Rows from expert 4 of block 5, named by matrix and row number. Rows with one number belong to one neuron. Each number is 128 + 24 x the weight over the matrix's rms, rounded and kept within 0 to 255. All counts start at 0.
# up: expert up (model.blocks.5.mlp.up, 8x384x384), inputs 0-63
# down: expert down (model.blocks.5.mlp.down, 8x384x384, transposed), outputs 0-63
up.223 [148 167 146  97 135 131 108 144 120 147  94  97 145 119 134 117 165 125 130 134 147 107 129 100 172 123 159 123 135 116 151 140 111 134 168 137 153 150 162 107 143 125 123 105  71 121 110 140  99 130 107 167 117 145  79 135 147 137 146 116 105 140 129 178]
down.223 [115 143 130 104 131 112 109  96 143 104 153 115 104 140 101 114 148 138 107  87 100  82 141 117 125 173 106 115 149 116 123 105 106 154 132 134 111 145 150 160 101 107 132 131 134 155 144 123 109 158 108 141 144 109 162 174 128 134 121  83 142 118 182 131]
up.224 [156 138 134 102  97 164 155 126 127  94 211 193 137 133 119 118 129 132 182 107 133 132  89  91 137 116 127  97  95  87 108 167 122 177 113  70 145 131 111 141 118 117 124 138 123 129 121 116 113 144 160 139  97 158  98 142 163 137 109 127 136 133  72 168]
down.224 [125 122 115  74 121 128  83 127  93 165 156 131 106 101 146  90 177 116 137 101 114  96 125 106  99 120  89 137 176  79 115  99  70 131 162 109 112 129 116 210  95 141 163 166 172 128 140 157  98 124 135 136 127 163 104 110 159 118 115 206 124 135 152 136]
up.225 [124 108 116 148 119 127 127 116 148 133  97 137 107 119 139 165 123 136 122 103 155  70 148 153 146 130 109 154  95 122 131 127 144 127 136 120 117  74 109 143 104 150 136 137 122 122 121 150 149 133 115  96 135  76  94 135 135 124  81 156 154 146 157 122]
down.225 [141 133 116 104 151 133 160 132 130 108 133 141 138 119 148 131 116 107 154 125 157 186 158 100 142 126 155  92 120 103  90 148 110 133  73 128 130 142 107 118 136 137 137 147 162 107 155 122  74 148 131 140 105 148 133  63 126 141 100  96 129 113 167 121]
up.226 [131 130 136 154 144 157 155  86 151 145 103 151 132 144 121 157 126 106 144 145 131 110  88 106 148 147  99 138 116 126  81 117  37 140 102  92 161 130 152 107 145 120 148 152 180 108 158 114 168  91 137 109 133 127 159  87 123 155 151 159 102  83 113  83]
down.226 [191 146 161  93 113 141 124 205 113 172 132 131 140 139  94  85 137  80 155 151 116 108 123 192  86 147 130 158 124 173 117  75 158 109 131 153 134 105 146 163 120 109  80  89 152  98 155 153 135 117 108 136 146 100 110 111 135 147 138 132 111 114 112 107]
up.227 [152  95 159  96 163 122 116 179 121 132 158 212 107 113 143  97 144 108 152 104 162 135 104 152 131 111 104 151 146 108 134 134 125  99 182 125 118 140 125 147  99 162 111 186 150 132 141 119  68 118 129 103 137 125 128 142 163 135 146 133 120 178 162 143]
down.227 [151 127 139  60 120 154 120 100 125 184 146 115 100 134 146 119 122 107 103 116 106 107 129 145 122 124 128 100 111 133  87 117 108 147 118 177 128 131 123 130 152 101 100 132 143 151 133  94 152 183 124 149  93 101 145  67 152 134 134 130 139 140 149 156]
up.228 [ 90  88 168 131 120 107 168 147  91 132 105 148  81  94 133  66 115 128 147 157 136  69 129 151 145  91 167 121 142 160 149 116 159 109 136 142 200 124 142 122 126 118 167 141 120 141 123 115 178 120 157 118 155 129 166  97 131 112 130 138  82  96 117  95]
down.228 [116 134 136 121 138  94 131 138 114 129 125  75 117  86  96 114 133 134 110 160  99 146 147 123 125 112 148 113 135  97  85 104 100 125 183 132 102 122 115 104 122 123 104 115  75 117 183 146 127  71 123 173 113 115 119 133 144 122 129 148 168 120 138 120]
up.229 [ 76 147 123 133 117 108 124 102  92  81 116 148 130 105 129 130 107 112 147 121 176 124 149  95 115 142  92 132 131  96  96 126 173 134 123 127 170 114 121 117 141 121 166  91 153 103 153 163 128 149 108  88 135 156 158 158 127 147 104 110 129  93 142 131]
down.229 [125 144 124 114  96 150 134  85 101 102 102 138 120 117 124 167 168 120 136 108 143 152 116 129 136  75 134 150 120 114 111 133  56 129 145 120  86 108 152 126 114 126 136 106 110 116  92 188 123 156 151 103 169 108 125 129 121 141 127 104  99 112 109  89]
up.230 [ 92 113 129 128 130 156 151 141  90 129 136 132 121 109 124 117 126 126 123  96 141 102 145  96  84 101 146 128 125  92 129 174 120 149 130 132  86  96 148 160 136 119 111 109 148 108 159 153 112 117 139 134 191 105  80 113 138 125 121 105 113 115 129 108]
down.230 [121 152 133 100 125 134  92 125 105 148 123 159 143 145 112 108 118 172 107 170 145 141 140 160 123 161 120 131  95 154 132 137 139 110 117 166 202  99 121 149 117 109 150 144  99 120 179 114 103 123  81 120 101 140 124 131 122 131 111 172  52 116 137 107]
up.231 [ 65 143  95 143  95 144 121  85 130 109 118 101  97 120 136 169 130 103 147 183 133 100 130  98 105 137 113 122 112 157 134 121 141 104 105  97 152 119 138 103  94 156 117 141 175 131 125  87 146 117 108 143 141 108  31 147 110 108  83 161 131 104 116 134]
down.231 [151 155 135 122 110 124 145  75 153 176 143 166 154 141 166 152 109 137 127 128  95 139 140 177 129 118 145 103 114 137 152 125 115 113 131 126 129 148 133 125 136 113 108 145 177 130 126 109 163 119  92 145 113  84 110 115 127  99 125  91  95 132 169  95]
up.232 [130 112 146 159 123 136 132 144  99 120 121 151 157  97 114 140 152 131 152 116 143 100 138 200 193 122 159 175  89  66 191 110 117 122 153 162 173 156 172 117 114  87 120 134 151 149  85 115  92 118 141 129 151  79 141 113 117 145 106 108 129 109 170 155]
down.232 [164 133 138  67 167 146  96 154 134 134 132  93 108 144 139 153 135 203 144 181 159 143  94 105 136 124 131 120 114  91 143  77  98 112 105 155 128 156 128 125 132 105 156 145 142 113 133 115 149 159 141  96 124 103 102 116 138 103 162 116 106 126 104  77]
up.233 [114  98 127 158 129 130 140 131 143 140 124  97 118  93 122 140 122 137 111 127 145 115 159 102 125 109 131 167 124 139 147 120 108 150 113 129 173 108 154 156 122 122 107 138  90 115 154 129 139 136 169 147 175 155  84 113 112 106 139 143 120 108 131 100]
down.233 [128 113 130 127 111 145 150 152 200 140 128 129 133 142 146 150 117 120 112 140  86 152 152 114 136 128 159 134 148 103 101 182 153 114 132  78 156 139 131 121 132 130 105 131  66 107 100 113 158 100 136 122 133 128 126  89 106 113 139 136  63 108 110 125]
up.234 [156 133 115 160  89 163 124 128 118 138 125 135 124 101 136 150 143 124  91 124  75 142 186 128 120 133 119  87 132 172 151 114 177 130 130 147 180 155 107 110 156 106 131 164 113 109 118 104  85  94 104 114 129 102  85 173 111 147 103 165 138 140  97 173]
down.234 [ 99 107 116 108 179 150  87 117 167 166  92 119 125 167 134 140 181 138 161  99 146 107 181  70 117 148 141 150 123 140 133 137  97 170 143 113 125 176  94 111 134  74  79 150 121 103 163 151 129 115 128 116 151 108 105 103 149 114 120 100 106 130 144 124]
up.235 [153 137 136 189 122 111 111 105 142 133  64 120 149 165 125  59 123 122 119 160 124 109 135  91 116 126  94 141 154 161 129 116 161 145 153 141  95 103 123 115 129 143 134 112 166 153  79 126 110 142 163 135 140 145 155 162 112 131 148 124 152 124  91 162]
down.235 [138 106 121 142 162  89 144  85  80 175 200 127 151 114 158 111 132 100 117 152 138 139 121 127 139 120  88 136 132 147  99 171 149 140 105 100 107 156 143 143 127 140 126 149  81 132 178 111 200 114 103 119 130 130 178 160 121 132 117  98 125 116 176 123]
up.236 [115  98 142 134 141 123 114 124  82 101 121  94 129 118 170 143  85 138 147 118 141 187 105 155 151 104 105 147 104 138 113 185 125 110 156 147 133 106 121 115 161 139 101 128 127 106 126 120 171 111 152 146 143 117 149 163  96 111 126  87 142 130 163 170]
down.236 [119 113 122 163 130 173 163 120 147  95 117 158 119 122 121 210 159 184 118 105 127 123 162  73 147 133  84 130 137 112 100 130 140 159 170 141 143  91 116 148 121 132 157 127 163 126 111 134 102 132 163 110 131 100 111 122 132 115 134 157 121 139  89  82]
up.237 [142  83 137  85 102 173 116 120 113 104 133 147 145 102 112 171 115 104 147 137 154 138 112  86 123 126 128 116 115 162 118 103 149 124 105 137  98 154  90 103 128 132 149 109 148 101 103 108 101 140 129 154 128 138 150 126 143 129 136 113 103 151  89 136]
down.237 [117 151 126  83 134 135 120 119 131 104 119  85 127 137 158 109 128 103 145 160 111 126 142 128  99 100 105 113 151 124 124 124 153 119 140 129 128 126 137 153 105 121 106 120 150 183 161 102 128 111 161 135 111 147 117 164 121 105 118 136 130 113 158 124]
up.238 [174 176 105 140 119 104  75 150 166 127 134  97 101 122 136 134 127 126 152 106  91 106 120 123 104 139 114 128 124 170 152 103 121 117 118 157 185  94  82 161 114 142 150 103 114 165 119 104 169 164 136  97 156 119 147 132 163  92 123 147 143  88 153 106]
down.238 [ 83 147 142 136 147 118 122 119  92  96  99 172 172 178 124 112 148 175 144 140 160 146 110 150 108 141 168 149  90 108 125 150 152 106 119 132 122 147 133  90 133 120 130 128 164 154 108  85  81 128 135 109 110 127  89 156 113 109 116 150 135 128 124 161]
up.239 [139 143 126 108 156 141 120 142  91 115 104 102 131 116 159 101 134 133 146 135 145 101 118 123 134 121 109 107 134 122 113 123 147 149 137 106 119 117 131 104 107 140 135 149 153 130 156  92 117 108 149 145 124 130 134 116 142 134 130 117 131 147 125 134]
down.239 [132 102 127 158 115 113 116 129 127 115 123 141 138 115 140 143 132 153 110 120 111 136 130 142 104 167 141 137 122 142 114  92 140 149 138 141 129 163 127 147 142 123 100 120 131 118  97 136 112 134 120 150 106 132 139 101 140 141 117 128 134 128 135 117]
up.240 [129 168 115 109 149 102 154 113  86 103  97 137 138 131 175 130 141 127 112  99 123 166 186  71  77 155 135 147 120 127 155 130 142 131 148 130  99 145 155  83 122 146 122  85  92 127  98 128 116 152 127 133 116 101 109 147 157 153  88 104  81 195 129  96]
down.240 [142 116 122 140 160 101  78 135 108 100 113 125  95 111 139 155 146 130 149 136 109  92  82 131 113 115  96 143 109 129 144 142 144 113 121 147 153 109 174 169 147 155 153 151  63 135 130 172 126 142  94 157 170 142 126 182 122 120  91 134 146 127 113 144]
up.241 [141 128 132 142 141 164 134 129 140  95 129 117 150 189 126 129 150 165 133 176 105 129 143 144 128 137 116 114 130 170 144  78 126 124 155  90 139 108 143 148 150 124 107 139 125 153  96 156 145  79  73 146 146 117 100 140 118 137 150 111 109 135 151 121]
down.241 [112 113 101  97 115 127 140 151 113 105 129 128 129 178 135 124 196 159 132 141 158 102 113 141 117 112 176 124 116 170 129 147 141  86 170 130 126 111 132 113 120 119 156 129  94 140 146 169 152 136 111 128 111 117 148 125 140 117 123 129 133  97  85 123]
up.242 [127 167 138 127 131 112  82 107  59 104  72 159 139 148 165 117 132 113 113 119 152 178 104 140 108 135 142 104 134 119 114 117 155 135 117 142 141 102 114 150 103 129 128 114 127 140 131 119 126 104 146 127 151 152 129 114 132 126 117 137 127 120 111 129]
down.242 [107 127 135 179 117 128 128  98 125 145 131 123 115 115 110 138  89 138 122 100 165 141 178 120 136 126 134 117 143 127  85 126 144 144 153  83 118 150 137 107 117 129 144 136 168 140 139 128 107 128 143 104 123 176 120 141 145 127 148 158 122 139 169 149]
up.243 [152 170 143 119 143 137 134 155 101 163 109 127 165 114 133 126  96 123 115 161 151 130 107  78 125  82 176 135 112 134 120 114 135  97 154 100 130 175 147 175 143 145 163 135 171  89  97 183 114 112 118  96 157 118  97 170 140 129 132 119  88 147 148 150]
down.243 [ 96 154 119 150 109 151  94  91  90 104 123 155 117 115 126 152 141 173 144  77 124  80 121 128 105 103 113 154 113 166 137 139 141 137 124  77 145 136 129 141 134 141 109  98 123  96 139 138 116  85 138 154 118 158 142 163 126 127  88 103 152 160 124 108]
up.244 [157 123  85 124 123 155 110 131 138 135 151 136 130 130 126 121 128 112  87 129 136  78 137 132 110 173 125 119 150 139 139 163 141 134 101 121 146 125 104 135  99 138 162 149 147 166 138 148  93 123 194 142 128 152 113 150 109 130 106 116 117 135 134  95]
down.244 [ 95 116 126 153 147 105 119  93 120 138 175 119 117 105 116  82 163  95 130  84 138 131 111 115 161 159  93 132 131  94 124 136 122 103  98 171  97 122 159 118 133 109 119 121 122 151 131 123 140 179 161 118 134 143 165 160 121 120 141 128 135 110 118 154]
up.245 [106 157 105 156 111 165 100 142 106 117 131 155 102 134 118 121 134  98 119 128 151 120 123 103 160  98 121 106 130 136 111  84 143 155 128 122 152  95 157 137 125 105 136 157 209 124  96 132 145 100 117 120 133 155  75 186 129 137 105  98 143  92  93 128]
down.245 [111 147 119 106 126 137 136 101 110 122  70  74 118 168 163  97 136 140 136 120 130 168 174  82 108 113 134  99 129 104 106  93 135 108 134 107 139  95 156 110 142  91  78 108 191 121 128 115 205 170 138 123  93 112 152 161 112 118 120 138 123 158 132 163]
up.246 [ 83 120 103 149 127 127 153 119 134 177 136 150 102 131 151 108 148 108 125  98 179 128 144 107  92 106 126 143 127 134 110 109 146 136 119 104 122 107 135 158 130 132 139 145 183 120 104 147  84 103 121 129 115  96  88 126 119 115 140 164 138 121 107 133]
down.246 [155 125 119 108 120  98 124 137 164 188 100 162 114 125 145 103 159 117 128 179 149 120 132 154 116  85  98 128 143 139  96 138 114 129 151  71 128 135 123 117 128 130 105 104 124 153 166 146 118 107  58  77 173 111  88 171 115 136 155  98 108 133 170 150]
up.247 [ 83 126 132 130  87 116 128 119 128 122 145  86 146 100 132 126 109 131  83 116 124 130 153  67 105 125 146 134 139 119 166  96 120 129 131 119  95 167 189 133 146 139 123 103 148 116  98 149 112 137 138 149 134 120 108 142 118 107 132 151  69 102  86 106]
down.247 [150 143 130 145 125 115 191 119 124  88 107 145 138 120 135 101  76 117 157  92  99  79 124 142 121 131 146 118 147  80 113 130 150 115 141 118 108 147 117 122 154 125 133 130 133 101 127 108 148 143 104 137 172 136 104 117 106 105  96 106 124 134 114 112]
up.248 [140 113 144 101 116 156 155 127 163  94 125 169 139 153 102 146 109 119 111 117 159 137 117 121 109 133 102 143 151 166 109 141 104 147 140 110 107  92 141  93 123  98 140 157 114 108 106 114 118 103 134 142 123 120 132 145 113 107 187 122 107 141 167 152]
down.248 [113 129 136 121 102 134 104 128 116 158  77 107 131 128 137 146 130 120 128  98  90 151 115 135 114 161 142 141 129 131 155 114 119 136 144 166 136 113 137 152 114 125 138 117 143 158 114 115  93 138 142 134 154 113 146 118 150 150 116 107 135 140 195 118]
up.249 [140 127 192  78 137 139 159  76  86 163  81 123 129 135 149 129 136 172 100 162 147 110 136 104 161 121 150 126 135 137 135 126 127  68  95  93 127 147 130 119 115 140  99 132 140 114 108 136 159  96 102 115 139 112 142 124 149 138 123 132 110 127 155 112]
down.249 [101 111 133 123  93 151 110 141 149 149 155 142  98 122 118 145 150  99 122 116 146 113 145 147 121 122 120 129 126 104 175 124 176 162 168 125 114 154 135 125 125  95 131 157 205 113 125 130 138 130 119 118 117 162 153  75 142 151 133 115 137 117 118 157]
up.250 [141 150 133 154 144 121 142  77 101 112 168 119 105 129 123 163 123 133 147 147 111 182 174 118 122 143 133 165 135 122  97 140  79  90 136 104  85 104 144 128 113 112 109  80 121 125 131  89  61 106 136 101 103  94 100 125 107 123 127 138 104 122 111 121]
down.250 [117 111 108 105 136 113 151  83 135  99  74  88 129 126 136 138  73 114 147 167 121 117  93  82 124 107 167  94 122 156 135 149 135 142  87 147  81  88  95 126 135  95 131 131 113  94 136  59 105 100 161 163 159 146 142  99 107 134 124 132 142 133 154 104]
up.251 [179 122  88 133 127 127 167  68 103 140  99 106 134 148 113 190 146 110 118 188 147  85 139 127 112 119 126 133 137  71 132 113 127 131 167 107  93 175 128 172 135 135 100 143 130 166 142 103 141 145 129 150 117 155 112  90 105 142 116 142 105 136 161 106]
down.251 [118 150 116 119 118 139 106 107 118 129 148 128 112 116 131 157 128  96 127 162 160 113 133 151 135  95 140 122 128 103 135 168 149 129  68 147 126 146 135 171 139 140 121 100 111 114 147  94 131 176 160 113 124 122 139  99 131 141 123  98  79 130  90 145]
up.252 [170 133  94 132 108 161 124 127 155  93 143 124 157  79 143 133 154 162 110 126 126 147 119 121  91  94 132 142 119 104 129 138  93 143  65  83 142 154 160  92 121 161 127 121 139 173 155 129 114 146 102  74 118 110 137 165 123 134 134 149 147 167  99 127]
down.252 [116 164 133 128 126  96 141 105 178 100 168  93 134 102 117 136 144 151 148  99 128 136 113 118 171 127 141 135 124  95 167 133 153 145 151 122 107 158 127 154 115 127 123 173 180 105  87 128 137 136 153 107 117 112  95 117 133 139 137 138 129 128 156 164]
up.253 [149 140 115 127 113 146 153 181  69 138 130 156 127 132 119 122 107 141 127  90 124 136 134  77 172 105 187 117 105 112 139  89 174 128 147 125 129 129 134 142 134 121 123 141 108 179 129 145 103 132 138  92 126 135 125 113 137 142 136 118 144 135 138 151]
down.253 [128 144 113 145 145  99 131 158 150 156 105 131 165 156 127 138 101 128 142 160 144 108 124  97 123 131 134 149 139 129 131 155 114 131 136  96 145 144 136 147 122 146 117 141 103 145 110 107 161 127 163 127 151 153 131 162 149 113 134 132 104 121 101  83]
up.254 [ 81 129 129  87 143 119 131 149 121 119 200 155 112 123 101 180  79 108 180  61 150 129 147 126 180 124 105 129 120 129 155 163 174 153  56  99 115 126  97 118 130 159 118  96 118 128 141 136 120 135 153 116  93 146 126 138 150  84  91  93 159 156 133 142]
down.254 [ 74 103 141 173 135  93 101  89 133 125  91  89 127 174 154 177 148 129 133 171 128 132 144 127 118 172  98 159 139 116 118 100  85 146 152 118 112 139 131 134 139 148 115 141 116 148 146 163  90 132 178 131 108 114 144 125 111  89 152 130 181 113 117 110]
up.255 [179 198 134 148 106 108 108 121 127 158 130 123 100 117 152 108 157 119 135  93 177 191 118 115 103 111 143 132 140 121 141 129 154 128 134 139 159 109 104 136 100 145 126 107 141 145 103 177 112 123 104 105 105 123  88 138 117 135 158 156 125 105 106 134]
down.255 [ 94 106 113 130 143 149 124 142 125 116 146 108 131 128 126 127 145  93 102 132  98 107 142 171 113 103 155 157 138 109 155 136 193 121 108 105 129 134 133 123 125 121 146 101 178  81 129 104 107 159 136 126 185 105 117 117 137 144 111 137 156 109 111 163]
up.256 [124 153 115 121 116 133  64 159 104 103 159 136 123 119 152  97 151 108 133  98 162 126 113  97  87 132 154 159 129 141  86 140 126 140 133 104 142 103 145 162 113 143 139 126 167  84 100 117 129 102 121 135 124 134  95 146 105 107 131  94 166 145 118 140]
down.256 [141 101 135  92  75 138 159 156  95 186 136 115 132 124 124  87 142  88 128 131 159 186 110 130 138 154 117 103 131 179 105 165 133 136 131 142  94 126 136  85 127 151 143 147 112 158 140 112 137 132 154 125 132 155 163 134 153 129 102 127  85 124 165 156]
up.257 [118 129 144 144 106 135 117 117 145 120  66 159 135 122 121 107 138 160 119 153 120 161 139 126  91 112 150 114 148 171 155 119 139 141 123 134 153  96 153 137 117 142 132 140 123 161 122 143 149 103 114 144 107 111 121 147 151 133 136 150 141 142 104 109]
down.257 [133 179 129 169 127 152 124 137 183 134 123 108 142 164 141 124 148  89 144  81 110  60 105 144 132 108 147  95 139 172 108 130  90 133 161 127 124 122 130 117 130 110 111 134 125 148 139  98 136 101 131 139 142  96 138 110 121 154 101 143 120 129 137 106]
up.258 [135 144 122  94 156 166  99  98  99  98 137 149 124 125 109 151 163 127 153 139 179 133 104 128 107 139 116 170 116  91 156 186 143  85 156 136 170  92 156  92 139 140 133 115 117  99 117 122  92 119 130 122 138 110 140 116 137 153 172 157 145 171 127 140]
down.258 [148 153 116  84 134 109 129 142 141 106 182 171 153 120 106 160 155 140 147 148  86 165 137 144 145 139 162 179 132 105  96 133 108 126 126  75 161 123 134 101 129 130 132 149 114 119 110 108 148 109 195 119 140 148 104 154 116 102 120 112 157 137 162  97]
up.259 [134 100 146 143 128 117 124 140  91 110 177 137 160 169 159 110 157 110 125  71 119 135 115 126 170 163 122 114 131 144 138 167  74 140 101 170 137 110 160 184 107  90  99 124 152 147 157 145 119 137 139 106 150 108 101  95 108 138  94 145 106 142 125 131]
down.259 [118 136 143 107 124 139 130 166 133 114 118  73 149 136 128 151 100 164 121 113 121  91 143  62 121 127 154 142 145 122 122 130 194 105 104 140 106 147  96 124 116 111 113 137 125 187 138 179 174 118 131 109 153 157 168 137 133 104 134 122 140 116 146 147]
up.260 [129 107 113 127 153 131 147 130 125 149  89 186 140 112 136  94 128 153 156 143  95 122 117 126 118 155 166 156 133 154 166 136 131 117 199 171 131 169 102 121 159 177 109 158 119  95 117 165 110 140  77 150 138 104 174 159 132 118 147 147 110 110 159  99]
down.260 [106 132 139 150 111 123 118  83 114 164 142  80 105  92 171 120  99 112 147 131 129 126 162 128 117 176 114 134 152 131 146 107 131 107 123  73 169 145  96 110 112 119 111 117 118 163 134 119 128 123 117 153  91 104 133 128 127 117 123 119 147 128 139 119]
up.261 [ 98 138 122 159 117 168 137 165 145 159 147 125  99 131 139 118 111  76  81 110 111 108 160 124 127 128 114  96 126 126 129 124 131 104 130 121  87  94  91 106  94 111 138 108  88 152 117 150 153 114 152 103  96  88 145 153 151 132 121 106 151 114  96  82]
down.261 [149 168 141 124 146  73 143 121 100 136  78 158 150 141 127 148 182  77 168 101 108 152 146 195 144 134 157 158 135 158  84 146 109 151 102 117 123 117 147  75 118 123 125 140 120 166 121 130 137 130 116 126 161 107 127 143 157 136 120 130 129 125 148  88]
up.262 [105 104 119 112 104 149 127 127 112 141 131 141 163  97 107 147 139 113 122 100 157 140 107 130 154 117 129 116 130 135 144  89 145 135 149 135 163 144 109 155 114 141 101 141 103 134 159 148  88 114  91 134 131 126 113  82 122 121 164 149 159 102 130 151]
down.262 [123 112 143 161 131 122 134 103 131  97 152 133 165 155 113 128 118 135 151 168  94 122 140 127 121 127 111 172 127 127 130 133 111 142 140 136 120 132 120 185 140 129 120 116 162 132 100 140 127 142 120 131 105 102  95  65 133 145 119 151 108 119 112  81]
up.263 [163  87 115 107 128 115 129 122  88 153 135 108 119  69 144 130 164 165 117 123 141 125 154 108 101  95 154 131 158 148 132 134 108 129 163 107 114 124  98 132 158 110 140 138 142  97 157 113  98 110 154 127 130 111 106 136 116 133 129 127 165 154 128 111]
down.263 [111 137  92 144 107 147 104 109 144 158 135 129 163 130 102 143 132 102  98 136 157  88  93 112 149  94 155 113 111 124 116 155 136 140 173 154 127 105 123 122 151 128 120 107 101 119 135 121 121 104 120 110 127 129 170 158 138 128 151 144 122 115 122 123]
up.264 [178 110 117 142 108 129 137 136 112 131 109 153 111 154 129 116  98 137  82 131  93 161 104 111 140 131 125 202 124 140 144 147 143 195 117 125 159  84  73 151 118 163 118 144  61 105 153 106  69 102 136  90 140  84 100 174 125 122  75 117 115 151 166 102]
down.264 [ 99 152 126 121 131  65 117 143 159  87 126 133 137 192 121  98 143 148 113  92 134 139  89  85 100 123  97 123 116 153 140 110 134 124 115 117 155 112 110 103 144 154 140 123 127  80 176  96 120 137  71  69 144 198 151 152 118 139 101 110 126 130 136  94]
up.265 [158 120 103 184 115 167 160 108 147 198 143 167 146 157 131  83  88 144 109 121 124 109 145  46 108 145  89 127 131 130 111 105 126 106 168 140 130 128 121 136 122 106 116 186 110  84 121 118  87 107 158 110 104 157 131 154 133 126 123 146 139 124  90 159]
down.265 [180 108 101 140 142 165 140 192 147 192 112  89 100 177 122  79 137 135 129  96  90 143  88 175 127 131 116 140 166 123 113  57 145 100 149 119 134 149 141 142 131 118 150 108  93 148 105  93 142 130 112 140 122 118  89 144 124 144 107 155 110 135 163 133]
up.266 [127 157 136 146  86 151 103 148 137 144 136 152 140 114 154 122 111 147 181 176 146 135 121 163 145 130 152 111 103 111 104  98 146 118  75 103 137 129 121 128 108 130 102 156 120 140 112 133 144 121 162 140 140 160 174 143 124 125 142 139 113 135 139 156]
down.266 [107 118 158 137 149 143 115 140 119 138 164 123 126 104 120  92 121 128  90  71 125 133 146 114  81 121 107 139 125  77 113 131 128 143 171 109 129  84 152 166 127 113 150 124 119 128 138 149 138 191 109 122 117 119 125 124 135 137 123 150 121 103 114 154]
up.267 [117 113  94 110 133 127 170 122 128 223 110  91 137 105 181 192 134 147 163  91 130 115 160 155 165  83  87 174 145  82 151 133 140 118 122 109  85  98 130 100 107 142 169 112 147 120 126 116 165 144 133 154 100 127  98 110 138 116  93 132 168 135 183 166]
down.267 [159  89 102 106 169 123 174 126 126 174 153 131 134 165 117 135 144 117 114 164 130 154 139  81 113 104 125 172 154 127 121 144  84 131 152 131 161 128 123 129 128 138  97 137 165 185 114 156 164 103 118 132 107 120  86 129 106 117 143 134 115 132  53 123]
up.268 [101 115 125  88 130  99 144 147 105  99 100 106 153  80 159  94 133 113 133 132 130 127 168 167 103 142 153 146 110 116 137 158 132 114 152 146 139 171 134 168 102 154 110 120 170 140 110 159 168 151 143 111 162 135 144 101 119 124 161 151 171 110 128 109]
down.268 [126 142 137 175 129 106 113 140  75 114 188 139 112 102 125 148 109 122 152 120 180 105  98 127 150  86 119 106 143 112 118 129  81 142 143 193 105 147 144 129 109 104 113 108 114 161 147 107 124 132 118 113 156 128 132 109 126 175 121  91 112 110 149 140]
up.269 [133 187 122 112 139 140 145 127 143  91 144 136 131 139 148 184 131 156 146 119 116 125 124 124 140 149 165 121 115 114  97 148 102 115  74 117 101 169 130 135 125 144 138  72 187 119 148  97  94 102 100 117 129 116 145  71 144 122 110 132 122 185 128  80]
down.269 [155 124  92 158 153 159 164 141 134 167 110 174 145 143 138 105 158 114 128 120 152 144 124 137 147 139 206  88 117 125 130 122 171  84 124 159 127  68 125 140 123 150 116 117  79 145 154  99 133 143 116 147  99 175  94 149 139 133 136  80 184  98 119 157]
up.270 [164 164 124 100 150 116 142 165 120 108  97 151  89 114 169  51 106 111  66 127 126 163 116 138 125  98 126 160  87 100  91 123 132 141 104 148 153 142 123 114 102 150 155 131 138  83 112 136 123 136 140 117 143 127 136 149 137 176 104 166 124 109 140  91]
down.270 [120 150 134 169 179 136 122 149 119 122  96 133 150 148  81 102  92 121 133  81 128 114 120 128 106  94 123 129 132  89 132 124 153 132 141 143 103 155 125 106 125 141 127 164 151 100 109  88 179 115 128 154 138 138 113 192 123 128 152  90 119 134  80  93]
up.271 [132  71 118 148 126 134 117 100  94 205 161 134 140 123 163 139 141 112 133 117 122 139 137 114 124 121 119 154 111 112 149 127 141 161  92 133 101 100 174 115 111 102 129 110 122 132 144 119 140 127 124 140 122 145 124 121 144  98  85 151 161  93 115 128]
down.271 [105  90 129  93 114 118 123 100 144 180 116 110  82 170 123 108 143 110 122 107 119 149 107 151 135 151 132 133 130 103 133 170 126 142 103 128 113 156 136 130 127 119 125 131 127 102 149 104  81 108 136 208 157  94 135  92 140 133 139 131 137 129 190 105]
up.272 [138 158 105 141 118 120 126 145 103 113 147 139 126 123 135 104 117  95 152 144 156 100  96 100 117 123 103 135 129  82 154 191  85 139 183 121 141 153 116 154 109 137 125 134 122  80 107 164 113 103 169 119 114 108  90 142 120 129 149 135 147 170 161  75]
down.272 [123 120 142 112 152  99 129 153 127 145 130 120 124 141 113 124 169 147 107  74  71 173 151 124 139 125 127  98  97 114 147 160 114 132 114 132 139 112 144 124 128 141 158 144 112 120 149 159 117 114 118 125 110 110 115 151 137 126 107 118 130 148 150 112]
up.273 [141 150 105 130 100 122 146 148 155 106 134 148 121 107 104 113 110 143 136 120  70 118 166  85  90 121  97 141 126 157  91 131 101 122 130 137 123  82 134 146 145  93 113 129 166 124 151 134 125 146 134 145 114 135  98 159 126 135 120 114 114  99 131 117]
down.273 [149 175 115 136 138 139 144 129 101 108 108 104 147  81  76 172 100 137 182 129 136 128 115 123 117 101 120  79 123 137 111 146 139 131 139 147 141 137 130 122 101 106 130  82  79 145 115 143 134 128 118 131 119 149 119 164 128 147 100 122 147 123  71 121]
up.274 [126  95 139 133 115 148 109 103 101 119  94  82 136 133 131 133 100 143 119 158 159 162 132 138 181 179  81 109 111 155 142 133  84 140 157 161 162 126 148 156 141 138  91 154  96  82 102 119 142 147 154 133 161 151 193  83 119 183 123 176 103 120 135 103]
down.274 [155 148 133  96 185  88 129 173 110 103 148 109 128 118 175 157 158 100 101 126  81 130 100 140  97 124 155  84 101 138 161 130 182 158 105 130 118 133 127 122 146 124 106 117 111 136 137 132 146 126 159 121 145 105 130 109 115 114 137  71 155 122 114 126]
up.275 [ 77 112 141 131  79 124 175 108 135 151 134 126 115 134 136 126 113 194 165 127 138 149 151 163 142  77 162 162 102 169 112 138 170 130 164 129 105  99 139 138  99 181 106 141 153 109 142 134 172 139 137 121 125 124 118 150 119 122 117 140 169 121 137 134]
down.275 [ 97 143 149 152 132 131 135 140 162 129  94  95 130 133 116 143  91 176 137  96 134 115  70 134 123 144 146 165 150 117 118 137 112 125  47 156 121  83 113 102 132 155 112 108 158  64  64 119 113 104  95 118 141 128 142 131 115 134 111 183 111 131 135 113]